{"image_size": 32, "encoder_norm": "layernorm", "encoder_mlp_ratio": 4, "encoder_layer_scale_init": 0.1, "encoder_dropout": 0.1, "encoder_inner_norm": false, "encoder_widths": [64, 128, 256], "fusion": "cross_attention", "fusion_encoder_layers": 6, "fusion_encoder_activation": "gelu", "fusion_encoder_mlp_ratio": 6, "fusion_encoder_bias": "all", "fusion_encoder_qk_norm": true, "fusion_encoder_positions": "rope"}
Rows from block 5 of the image encoder of a small model that answers yes/no questions on an image's attributes, named by matrix and row number. Rows with one number belong to one neuron. Each number is 128 + 32 x the weight over its row's rms, rounded and kept within 0 to 255. All counts start at 0. Numbers have three digits each.
Before each neuron's rows are labels from the 100 images, of 14848, where the neuron reaches its highest value: "strongest on" is what is common among them; "patch colour" is the nearest of a few named colours to the mean colour under the peak. Only what is clearly more common there than usual is listed. The data: single printed letters, digits and signs in grey, bent and noisy.
# fc1: MLP up (encoder.blocks.5.mlp.fc1.weight, 512x128), inputs 0-127
# fc2: MLP down (encoder.blocks.5.mlp.fc2.weight, 128x512, transposed), outputs 0-127

strongest on: dark on light
patch colour: white
fc1.327:108130148146125085134114155077088179129172139080129106117161094094131106211102163134135156112106108133087082079134140141154113126151138139134148120106205094143077176171105137108103097134121143146111169090120093090090155069096153126100123112105178117116172154112126146149179090103129151154162052116152075052111167179128161119173120131171184128129113170114027120180149117121112151143155
fc2.327:165090129113083126109123118106156091069083064111183077102091130115124139112104121107162161130151101172084099152082114108156149131111101179105116104137093157179142127126149143155182146073129132122143134156170144136119126162139130170152120143115186128162143138125195158130133079129083054112061103163187102192158152098121131169078169063116123174101159057181137125101098103175123141150167

strongest on: dark on light
patch colour: white
fc1.163:132128100167126104161123147103102135109173088116120110127161084109148087187059150148146149092136096113098104100133153141159148145187128136180122144095194085108047148173129146096143135103119142132115135108096117058116166089116152089125073100136171123141169128107150147115190115159089181142144063115116074031077144152139156117157109119184201157131089129130079137175152121160119106125156
fc2.163:197137150090087108113142125124115116073103111117175091094062112158099165132127113093199134128115092192110144130054085117116129118125111164088152100137065119178092112162118148146172178094147150124116114185156147180108138120152123163107094106113161093145139119077160147165126088116074077112105139166218124153189131133122146161099165059087144185126154118183136161123098129106145153127132

strongest on: digit
patch colour: black
fc1.276:131090107126154094156135093179159126148149135145145118077127095115076163205074161098137131052159090117107132152149118146162143117148058085111121098166161120106089044149148147173161150100137110128109166150114109084111156121137131092174156126173153141105141083120138138117122106137132192121121071102129048116134092100100115146128094136180115144084183167106166181160153060128093181074117
fc2.276:147113104146158110128162180152141120123111123102115116167139104099069119153110178074058112113157083160126100135082150106127134163115144140129174117148103092098100119133089114080159206080178135121093130108124171153123119166162105162103090117151131168133116130083162131138105075114080088147208152220181152141149155151133144134101153055106140128170122134131149202095106122054096144077101

strongest on: bold
patch colour: black
fc1.330:118112126092095117112124080079148109177168131095152116107186114091121168151091126090138171107138125114074157225095103096174145111112141110099083128100082093135162158094090161149125120088084174127110118152093130202093178169148142110122117076152115148140171102146115144144071156133114184067116133129126079220134152110156107181155131159113116087082096123133172160179117149119170120160150
fc2.330:121123175126092138064140083110131136153136144115126159114148156111151119096141150133075162091157101108132120097207141161107168199132138109189112092084113119031079126140132160105119115132095178143164125137140135074132071119159182086144179124111085167132170111137142139173133169124137135192218160163116153114155117123115116109119128166126066050153099129109103071114124088135123159161167

strongest on: bold; small letter
patch colour: black
fc1.439:154133134122132156179138134141135095125142149100065134143066147080134185127121140130150103117172087121194103130112106126108117078174145105121103104085109087117164108159052123130150143090150110156129180120132095141086130173154148110128098141142149143113094163104103119133171160118156121173103098137094204108167063157129089108147095133058100117218165176119107169081047060138104103137092
fc2.439:126160113086149103132117158130105154155177182103163165124149143109117151137142142141130081129100110096164168110133153119195098125143161090070134154131166154218124140161112150147133138175159091114109154118078063094130145061079134082076124105127122114110059140125134134150090125100165134079099133080153098085076126153156124099167139236083120131189163142101124151106094066095151133163122

strongest on: bold; serif
patch colour: black
fc1.126:139137168136169161147164128161189105126093125139071123082107117086100186129137133093111071083143121150187127119095073122144103090146093115130098126130086092116171134121071145183155124095171120130115192160146097160106117167154148127101142149165147152115106134107108130156153142114173136168133120111075211167177078137078093135122109101078106142188175148125117192046096068125079122130116
fc2.126:091130067114172081145084183111126156150154144083099157175181131084079151194132133177101065117142116089188141105138181112162134125111168114112110170136191140142152134133079112128086139136131092145129156133078059111154166086099116140090121120151128158102059147134147135144123152093162150091133136088120138105070148159194120080170101174127135098192129142096130178106076090111137093111093

strongest on: capital
patch colour: black
fc1.352:139167117189173177141063108160149115154093129190139130104088068150135105131131135155110045109164156094126077091120104098134145113175086096135103087160120114129101042144191117150150151117134078091039163182112111059112159140162128143184109168180154117138089078105127124135107165128122142168116069142097130089135076116123119111119088135142170138095171140085151157115130144128147136133138
fc2.352:115148116121187114153133171178094152162112119152079182163080092174103108169164155096149086147124107167116181130144131162091111105128127157134155160138115083116094122103113094098178175132135105142049082142117105191149159119151099165119063100158123105058097114151125095111139133118116136108120157118149127109107111139118162106131117114151195144131121186105147197161113193047143109054064

strongest on: bold
patch colour: black
fc1.347:133113133072145111127128110131153114104197196122171130109177171128150158165113136099133134057103097127141164146135094093113132090157117071126097129123155110113175121153071130220128099097087120175153137125135155205101092148114128096174114117129090168122183088139117140154089148143141139158132102131169052160135118117079128101092128166068103138066121133110170188138182080076163153131090
fc2.347:088107185177133125093153134178142135110158155153136150106194161089136115104110133124087124081178092093136090102170172102154156167128173095135152130100122116078069128092113163052139159113135147145117176048100182058134136115155160089098163127118136168131156162118130149164087116164138134163189188207114145104139113135154094154145117094095090131098113141116093157052123112130107103105162

strongest on: dark on light; small letter
patch colour: white
fc1.148:134118153090144161146142142144167129094152191114135104191100164106196168130175118105153102140129144122174133130139105118129141071156164082129132132102130098124196080137098114168096092082130082206147126110167092179093074132108126120151122181114080138108143125121091123138121169136173079210126092104134154131166051137132133036120110141075153119128123132117162146128153082096126163147059
fc2.148:079116134141152149165144126203137109127173165142120144086167155121152103086121102147142123188131137086130110145151148082207115100161156088093173159114150168136106130080177147104128108177173075125120171043056155094126171106102153096101148123116147157125107181133116146107118098175168146123132136157073080082068099095115075137160107175109116150069189123083127163098156126133123099132123

strongest on: digit; the character 7
patch colour: black
fc1.152:113117117108114088128154117109125152126184182083158097121182138099131157185080132081159193071093112142087148181144089120119134076135123090150131157119126106108149133118106113181121102101098141162111126118165101163076127130111141089180116081116101133145202081128124105113105129122118199092124094144135031179180139125116130120128117147124108123066133146135170172204177094067160168101099
fc2.152:116111101161118127089162107144122144111118150128131104106171158079105115103125144115025157138178069114107085122125163097130195158131136129167152108120128120031119131113157158078156167109135138125149153052117220076119136148175138121123153130125128175160168160127137190171114096114149130165177149129137139124158113145120113145122149022116082092096135105143107142071110091144121149132192

strongest on: dark on light
patch colour: white
fc1.231:129130148108106178171106138115142138086133093148153123204055151131151127108069141144140126144139111094111114101147171168151119099122172140114118085083210082121119109139174091074109155119067108142150126092140096067083133098138136124131033131173116183174149170134167134088147139188123100138134094090135104073109143119180190112181099136124151126116120139090146170164138133152064116140070
fc2.231:200153116156124176112147101138104076138149156150137066094104141203141141089116096120171127160090152137115120148052063110145091125153107114095175068105097096228077129177136140114098150093141178104134123121145170160115127121104142130109118115087103107192153167072067150124094074173076128102105120147135165123200100127101114119122129170115119154121145122116124149113177176156148148138102

strongest on: dark on light
patch colour: white
fc1.248:146147124169157206146056139121129123114122090144092174129102113131153093115118133159087123122170173085111105046103140087123132119152150137159095127105140103119099193138161199107126163100117147118112155119163133144097174118147134161088103100162135135121093187112151185144160173189101071128146113124134134081050086134137131113151118149123173104169111116107056141084100171158175052178130
fc2.248:140139221098081117125094119130125116128124115164155134089086110157172140153161086127240105067091146134132174125150105173090093086109118151108072165126098128152104129156086096134121112147066167161115114184151036147120131078133133115130128122135119091093166107116140081164135200171108133109112147188148128133132137115156140147134102170100156172098124144164117090154145192127194111139108

strongest on: digit
patch colour: black
fc1.337:175148147148150143137098114109149090124214151168182155141124159132144136128126142158160108079099144116163136097133104092119146095137141092144156112111185116131126063140165086166060149099099093100138110103178119152115135124136143123198096141145109153131156062125113103137102154123076128164105080125203058130110102064126153055115116158104153129060136133069194136158190140090121175101108
fc2.337:109135157205153153148166128200092127148146181165108118121147130122115080111110136111138151089154083112101109137158144149079119127113146118093162179100127112137051130085139138023172196103150115119052133059102161151138147135162134116104128120132128128087179142113114146160105086139174115157142156163100174085151079123114137143136123102139139182046109159093142193085140159107117116089154

strongest on: dark on light
patch colour: white
fc1.387:119165151178098131152146143140136126114143152111086090190095122094154133101167104113137123187159142140134100131124153133089120117116201141123130136066080130115132159150123158086107075112149112195070100136181050101113129145132124170101092163113083100117116159124112081129167181115138109144131092147083180103164078169175170072136132129137199101147136161099079119145089155145190176172061
fc2.387:132125073080101143136092090131141094147125109121157106081084136170151102086139083171166154203095140107101161174135108141167146077167090135125115123142144163155141140149202113178141088196124072135165133138133120111116172108102146121157132164106125111109084131148111152110170148136114132097055090024130062156091125093111123121129128147144133107099205078124151083154141124164178112188107

strongest on: dark on light
patch colour: white
fc1.364:157137144176102157154123147074096145140154170106125139172089150103170148140098156147141138161134075093134079140100141151116134099168178130097182143086197099132095084201119116104144127101124117160124137065092047085093154132098131139167069151135150115169146168108103132111191192078118165149165065140111119064146102157136158065137098155125142118128123187128140178129141074141145160126087
fc2.364:148171126100128135111147104145107142136158132110155177104085167170116129085137145097145145195144077160117155126069134067194164146165142118046163094092119142234114109118147177136211175123159097093138127094125155108129158122117158121100143095111146129119069133087136161094121068092123068082079139146177091100110091108113126121130124130116110177132141116112109165098120069122142183158159

strongest on: dark on light
patch colour: white
fc1.27:164137152145132145162108150113102169138164129151164146164082130108157107165080154175143145109127107090114109098121168153124120114142168139120199113095196107137062100157207081090087153100101090099121135088130089061102151105098129133172064116149148142166151134123135149099161143128075146139133047106157068073106125130157201061145092142165152123092110177109143168178168138111122143112113
fc2.27:172145124150152169120164115142094128132121141152119101136070120169096102113117152085179159170146093187102140160065101109115110131129121153080176099111104087225101118115151140111191189064154129068104093121157182179129128163159126163122104105124127097117120109100136143116114054104107068109073133177160146137167098098087157137105138070145140218085124114115153158111131155119107154099132

strongest on: bold
patch colour: black
fc1.13:146090121084114154163171138086145133115182196086177154134150194090192175147091142104110170132109056110135118163119097118152145104119167114107130117095176103126150145169054137146133094111070129158152144082081116192098144116084149130132120117172130147157177177138136129155176142118162158175134115121145101130139131149116133092110134165075103135099084157134149213111139033101157115144099
fc2.13:126141207127105128097125111141140148088177159072159155107165165135141148086082109150132150144162117134126110115131144074196157175132158089075138098079120158156066134103124187099129129114147124132136175099104157070122143111111184105092192097102175136153117138094159179121106090122128082133193160214122098106127126094165106130141107152124060129130126108135111132064107052172118154153170

strongest on: bold
patch colour: black
fc1.129:136133107113123154136160123122118162172120171102136094113112170111121167171077175118120145103149058133215132180122089123114122092167126114106102125119194123097164093179043120171183138118098097119153162091058099106087158118141156130142140124181157115146162128113142120144190177110158190182126092133103112126165096165095093141129094125099085122106153186116138191102132042115121130132113
fc2.129:109160132095169094100158136139114161102169151118141170163132175129095170139135166099116114093192085153155130073136185071180177163148203099091165099089095115141111148094076173116150170116122153127139142097099145085136123109152160151071151079130146180139081150139161124116100101089115071112150155088159101108111125137162089106147150122121082120204124157131084158067098053119132155101161

strongest on: dark on light
patch colour: white
fc1.232:161166163169135168167073146146100129141152036179123121142038100141142088109170126204130108125137159094142099053096185130100139148110119130138109085101148115138108119109202166091090158145142144113075128102157065087102125106134129177125097117156171096103094122131143095128134145170118072095135089155130138107109074134154163128141119099101171142143184108157079124082086191154116126133124
fc2.232:138157089141127114150122117143125127164127136146130108142093085124147114151156153113156124109110143119066184141102108168080054099117109151102093169128115095201107143154147069117163123150138121130055077192132085165161123085109132136134109123169113082105136106200118102100116139117115138103000089056143123127131137119131155127139118142165184187119090130176177110169163187116144113151109

strongest on: dark on light; bold
patch colour: white
fc1.56:108132105116129097154152136125100124123162077125157085096135064107109073182069170135161176099126167082063106070156154122157133133096137157180104112115186103114075177097195151103108137137118151090110157128139099063117168066115142130113094061158162130156175112135161154141126089141096165087151064142116070110122146152150162127169121106179191135092113132146087113177153168123106139115146
fc2.56:189120123152086142105129133090120128078085099125148081136091093134128132143097112099164160099122143158088100149091057140060103129079087176137119119147093118140114119149135127143137141048130162092105103193180149202118125162146102165143100141124155073155181106111153133151133088120111098134093094116173146175211150138113185176081181059125153168102107108170149127171119158134099154122155

strongest on: dark on light
patch colour: white
fc1.37:129096147134128168123089097098150107074173114153180138164190108155157117104116097118111176115134213059081111104130165085139171169126143104165127095122152110135122168107149169154065141102108109114175134138167118156102145118138141151104113109083120158148168092108103161122081153182084065098115113107159076125103117061139154076118129157110170120048070076093136106163147195123160138126131
fc2.37:118141213169099144141159094161118108125123137168086089105105122170153108104128101148186146087126144126103107139156094163052137112095130140146133149112095097077080114103140103056113139121101157127094107126143136180147137125170141126135135111139115096112227155111124094165148149169126124164176135223075177113158118082110133144134090135141126164041111156126139123146193209137148146095152

strongest on: dark on light
patch colour: white
fc1.199:129112150126098089133156144149106152101198087155108084157058096125086123139128128117173143132133102145110106120177182217121108112104115111124129064118168108118108126129145098077107137161119131172066106070192074072112063102115100074123087103096124117088149118117132102088099076187155120110128100133141077123138134173184162157165128063161157158143161122160092121171125119129088161107086
fc2.199:156092020163109154144143125142153079140111135126152058119139113102132125097112140114067164152103139127070090157013116091165080132141090134121140118152118130168107132162166116121142115133168115129114123130122171143141108141093123143140107165129128128188150129130103140094124074160076115136045088074153139178178149157100115174091183066131123140142157085184160128116166143121097098172106

strongest on: bold
patch colour: black
fc1.262:148135165109158177123179120140139166106080121157160107135139146120132136131123213149135124113108155112144125083133107126130091116119094166093119102119194108149168202120162092158105127169056097081150173099100100117113120052056137181089105072159180149147160178115166137168113111128142129179161103131095168099077179157099191115155118136127127150107119175114142121090144097078062144092127
fc2.262:108126147174170124107112149074132182062147080133112133173149115120097159174113097137184085109182158149143089128128101082147091139078153156087121087116108101215161133091099160160094132029115150089146152123163141126128136158128108171105150108145185083189129153122140115089088081117156103074127132147096161142146141111172137137151124150141140185143103097138101142106096129200088105067155

strongest on: dark on light; bold
patch colour: white
fc1.94:101122161170133081103093124105117163203166138114163145114183067123154134187110127154122155119105158149051075130146128090142169131146141137127146122112154123166085137097174136132053094118164108066072163117091060096130177105101155178104153118129164080140151059108111128128121143076134161128104061118123105108143134142145158066143091138178173147069131161104108118187142151114127174134144
fc2.94:106078154102119127141123129132151108095072068097104169124081123126133098127105128124141187153186094187080110152188121156106162143092089198143102134132088156114115114060175135146183132121115096149132104165164103175146124178186122184173114154160188139105137101167187128120197135098103087149099122115134079165117109081081147145072157096188142151091142071127158137146106123131114122105142

strongest on: digit
patch colour: white
fc1.128:157126164152145128189096114142143128143086080123092122105076054098130144151116142154123111101155143113103113088142126133155123142095105148103091103116141099176091128090164181107112147158185156119079184167109101108137171131100127157064117115142193125077108162144109157136155089100154090127162081132084211123114087170124126143158101095159155127168204166122060133064089172166067122133113
fc2.128:134111100102107127136076168084165117144102089088114119175112083121125113185140139151156115116118161131156147173084112142121083118080104168118081132161132129213152123155112077179106086134117115118120117206169027166144120137109106164156096176132127088106093103119164104096161167104097104105083103180148109171103176112157170101107101159134177149173108063120164094179107141120137123123074

strongest on: dark on light
patch colour: white
fc1.356:096171123159122154125083144138102174131118141164148105202085126152188099060121118137137104131144162118128106128115136126110144090171162128122145085109115135124144082115190070096109136107126077118060143138159077057102153123173111153188103154165087086189103085108165112112100177133106124132146095162109097094163081178182155091109080118135179106084140161105188129157169173134145164140092
fc2.356:134175077107192153161165091181073134168121154203101157128064124191121103114188136082140142180114133150100169149118114127109125087174114145129179140128094080117133149110166116136144150162110108106126082081136178158144131140162123153142103101119099127116123113178061093109134117141136143114067112025108095094122071116061122119136120131153163139102165163119133123166177195116143133089107

strongest on: dark on light; bold
patch colour: white
fc1.509:133111135174124104142101152137153107091173139115134140133167052112182130162138109117128149108118204104028076079137173100123140168096147163152134116114126114159071178088173188098065120122173171125104128128178077106126128110090134155068119085114137118120130113132120145134100145147136086085131071139135124118123081123142156073155117148155215103103132116101081114163147204135188137150127
fc2.509:139105185148058145153088116118119129116090087131136088096086098139156089120116087153171178111085140120093107180152091183065130095077064178159077166149143142093131132143164097118151083132108116129103127190165097177127154130124111125174113172157135058098194117110148141138176144142129106139104094206117138158134148101112178164109137106135152159043132096151180099168129163145137126143140

strongest on: bold
patch colour: black
fc1.85:189118121123152167129117150130125139053166185159136121136158165162173133153137154184162110099098128121142122099092160136133132106134122135151188105150196094140118111125160076166071164137088116105216155068114111107095117079072133141171088096134164179142152116134125116139126077146092107156131076095144107078058130087114191064143149158117141149093103157118166142157157136123067154080113
fc2.85:141158197203140149161158143150113151119162137125103100125137119135085113111070110127163098133141116124101100164088099066137121141092148120043148136106140117187119139097129140069142205036166121081074137080127135163127158158127124134093136102148139111141164162101130125134098079128154110114141120204089194085142113102128161127133095103134135206064116144115149199109136153123105170104161

strongest on: capital
patch colour: black
fc1.8:169087143134139180155147133127173140124090136132118139119100118088157160150144176179104109099113136092112097075140110132169115132132099175124103124116148102161142190108141151148123135161128170107178208131107111174115139092072154159062096096177171152107100207124129162136149093131175116140113095112074204126073133154109147126166120152105127147170148173103100172041104121140036108120127
fc2.8:120148184130108111108078155072155170105149095084112112157146112128108146176117096158195087095138162138183131134092099129151098140066150148088089118119133124227136117120088133158081110071118138106135149182155043146127143127101121147108143121131162063129108132069163108113122150101141118102183125231114132130115159111186167105145095215129142146149094093113121131142090130159130140101132

strongest on: digit
patch colour: black
fc1.58:131126152180146062139163107169145143138193183087115099078157113090115157182137120062140148071081094183105104151142074134106105123136101108123122145158102142093115120146104169166133102121205133197059146123143081126112104166121135112149156141117117097095171065126096107118139145072170154141140105139142091125192099148097139114110126107162171130117200148122099150145165090091175200114126
fc2.58:094078076134118104132123155142166101113104084098142128128135128081127098122119144147029145129158085086107085145147177103151190137128128136170131133158155159041145130119150124097192133131152074154102167103108159090127172142136125132146114163156154207116111152178159169110149108112121117137100116082157098174093166139153131162111159000127126106131129095146144153112102074128100112149133

strongest on: bold; dark on light
patch colour: white
fc1.195:125105141123129139134136099095116155130116073147167129098160091128129106142104155142124177115105203102043105074150133110146133142078131158113084093107182108144137217051199166127087125134100130060113183120119094123112164094081158161097106049132164123170175119126142178131063111135111112085143097133129102136096167126130177122145123120155170113075118134129109112153154198089133116116164
fc2.195:124107178153116140100118110072130149085096084164107124149092102145155120152134109122190156078164152149121102134171075148050122136073112187167095099118085091127138127103127123154103116071066187115140103197203120174119095163176116159172134123140144084135200121152148092129158161127121107160112116149104157168163132094124154150105119092154138168097082105145120074163143184177106137085159

strongest on: dark on light
patch colour: white
fc1.49:127098126160070123149114104119162112163170136086088146113141090081170181177110147126129178115169091131122101157097103104162116132131151139104107127068087048131083149154054173090141111083127201153100155111102101151114193153135144139072091108156151142121100177095093143157205142109114175124139092136114155110091121147155099113165138164149123138184120141105104171130053098157200121134139
fc2.49:155141195052045104091093120103128144134130091052175185085110150137152138106149125138166154110105093148125141106132132166153156162124095138093072114125118170176103134167118160149167115151106119172169146178133063097124117099112149097121144139128134100116115100062157141161160169098098117126166142191182097136118141126125133130113131194101098109180133114134125105143083048099164168202149

strongest on: dark on light
patch colour: white
fc1.351:128127144170094105167132147139148115113178151113111100178138077114183149137142087103133168152163183143097107134124172121124120117080178133143116113082060103117128178102143187065087084105139155159088087140186050109121134146136132140069101112116068096126149146122133108121121174156148081110109079142101138128159103151171146104177127129162183099147142129103101117178095184163196149189065
fc2.351:142117135097046162138104095132137089141113112123162095059103133152179097075137086146132174182069176099083131172134092140129125090158070133156096133150140166090135132163183107168122049193125103139175124149129141119128121117096148102171136172129106112142147122143102153140169164170099144143088069090114090142120137109090129155102136141119112101078167094172155065178169137132152133212113

strongest on: bold; capital
patch colour: black
fc1.156:118137118149117115164131112155147115117102166144102105167072106097136156122137097120127079145211149131141147172137098117125126099175110087121118100113107106134131025123138112119129144103178074136057155198157115083108162180190130123185104193141104156132098086120109123141121182150138135167105096110072162094193050146141084130142102125141140106166185157111163163171120108182139174134108
fc2.156:155136085080187146184143149172102082187128129142127169135102121168112113115149153102118103166079122117152142145157150140147135121191126096136201128147146119112126116160124116154126150188175097119114122081094142149125151111114116098106078134136083173075076134086083119142127108140111129112176146085144112099098123152100114101120121191097155083186187176049140181139116136038132143107043

strongest on: bold
patch colour: black
fc1.300:131099089124132107173200122138131137129160163087101122090125122057106158189089165112145179104135052183163103155146077160144125097145110150101108110100178099130130161151076142134173127140121155181118194114074097119097130106099161075101128093164178122118139159128151116122179090105186188144134118122115155105126162177098114174133112108153097131165166177138098185100108057130078147100125
fc2.300:162112110114118100106120166085158123087128107065170085149155138091074159150080131143068111132158113132140084123055151067202147153107135133097147078139128160180131132146108162155118155100136117131138172136130135092132131138120116147100117127134173159183090161111167181121105079087080107103130118092186115162136168156171124126103153087098102121218144072152125155088069039150115145143138

strongest on: dark on light; the character -
patch colour: white
fc1.150:129128123132086092169135109113121096131201071088097099102144090106097112197079125108144200076142126137054104108143141152162133113125117118153075121070120076113078178144134150059155105134113197146096154129188105107100149113146127078089076082157127156138155153127152144117134118155117157064152053126122092108113153153164155149189105122184183131154110105136102132177092155121152128126131
fc2.150:185108132103026130076104112082118100127085116104183060082104120110153134124150120116111152102078113124099122140080086174092100119120057159161103111163122139122134131208143126141140115113116149126158119172153139134104115123107114127156108155115105076173182133075108167178137137130110132126125104178195150166194156164126156172095172101075127101128146096179132091168105125129145159204146

strongest on: bold; small letter
patch colour: black
fc1.355:139096144126162164130151205116139142106131214132173136137123163108168135126171158158139120140082103148145136114110150135130119128125139135113194141121173146143156102178134049128077117144094118135176144089109086110089090078051135182160141154136160157115143141131141105135131082090146120168179105096171166095088146126105186062140143143101120135084111190103140148118174058083047154113106
fc2.355:111125192171162151122140140143139117099160114122127154134141142122132106108065127137155128160173113115106098164146103073186108139118146130050157098109160154207130128068152160103165181054165092086098159079126154118121163170115135147106147109122178133152090194104122137095101062119135104089161129236103124111107102081139135129126115150146130174093125093089122186082120120177077137115142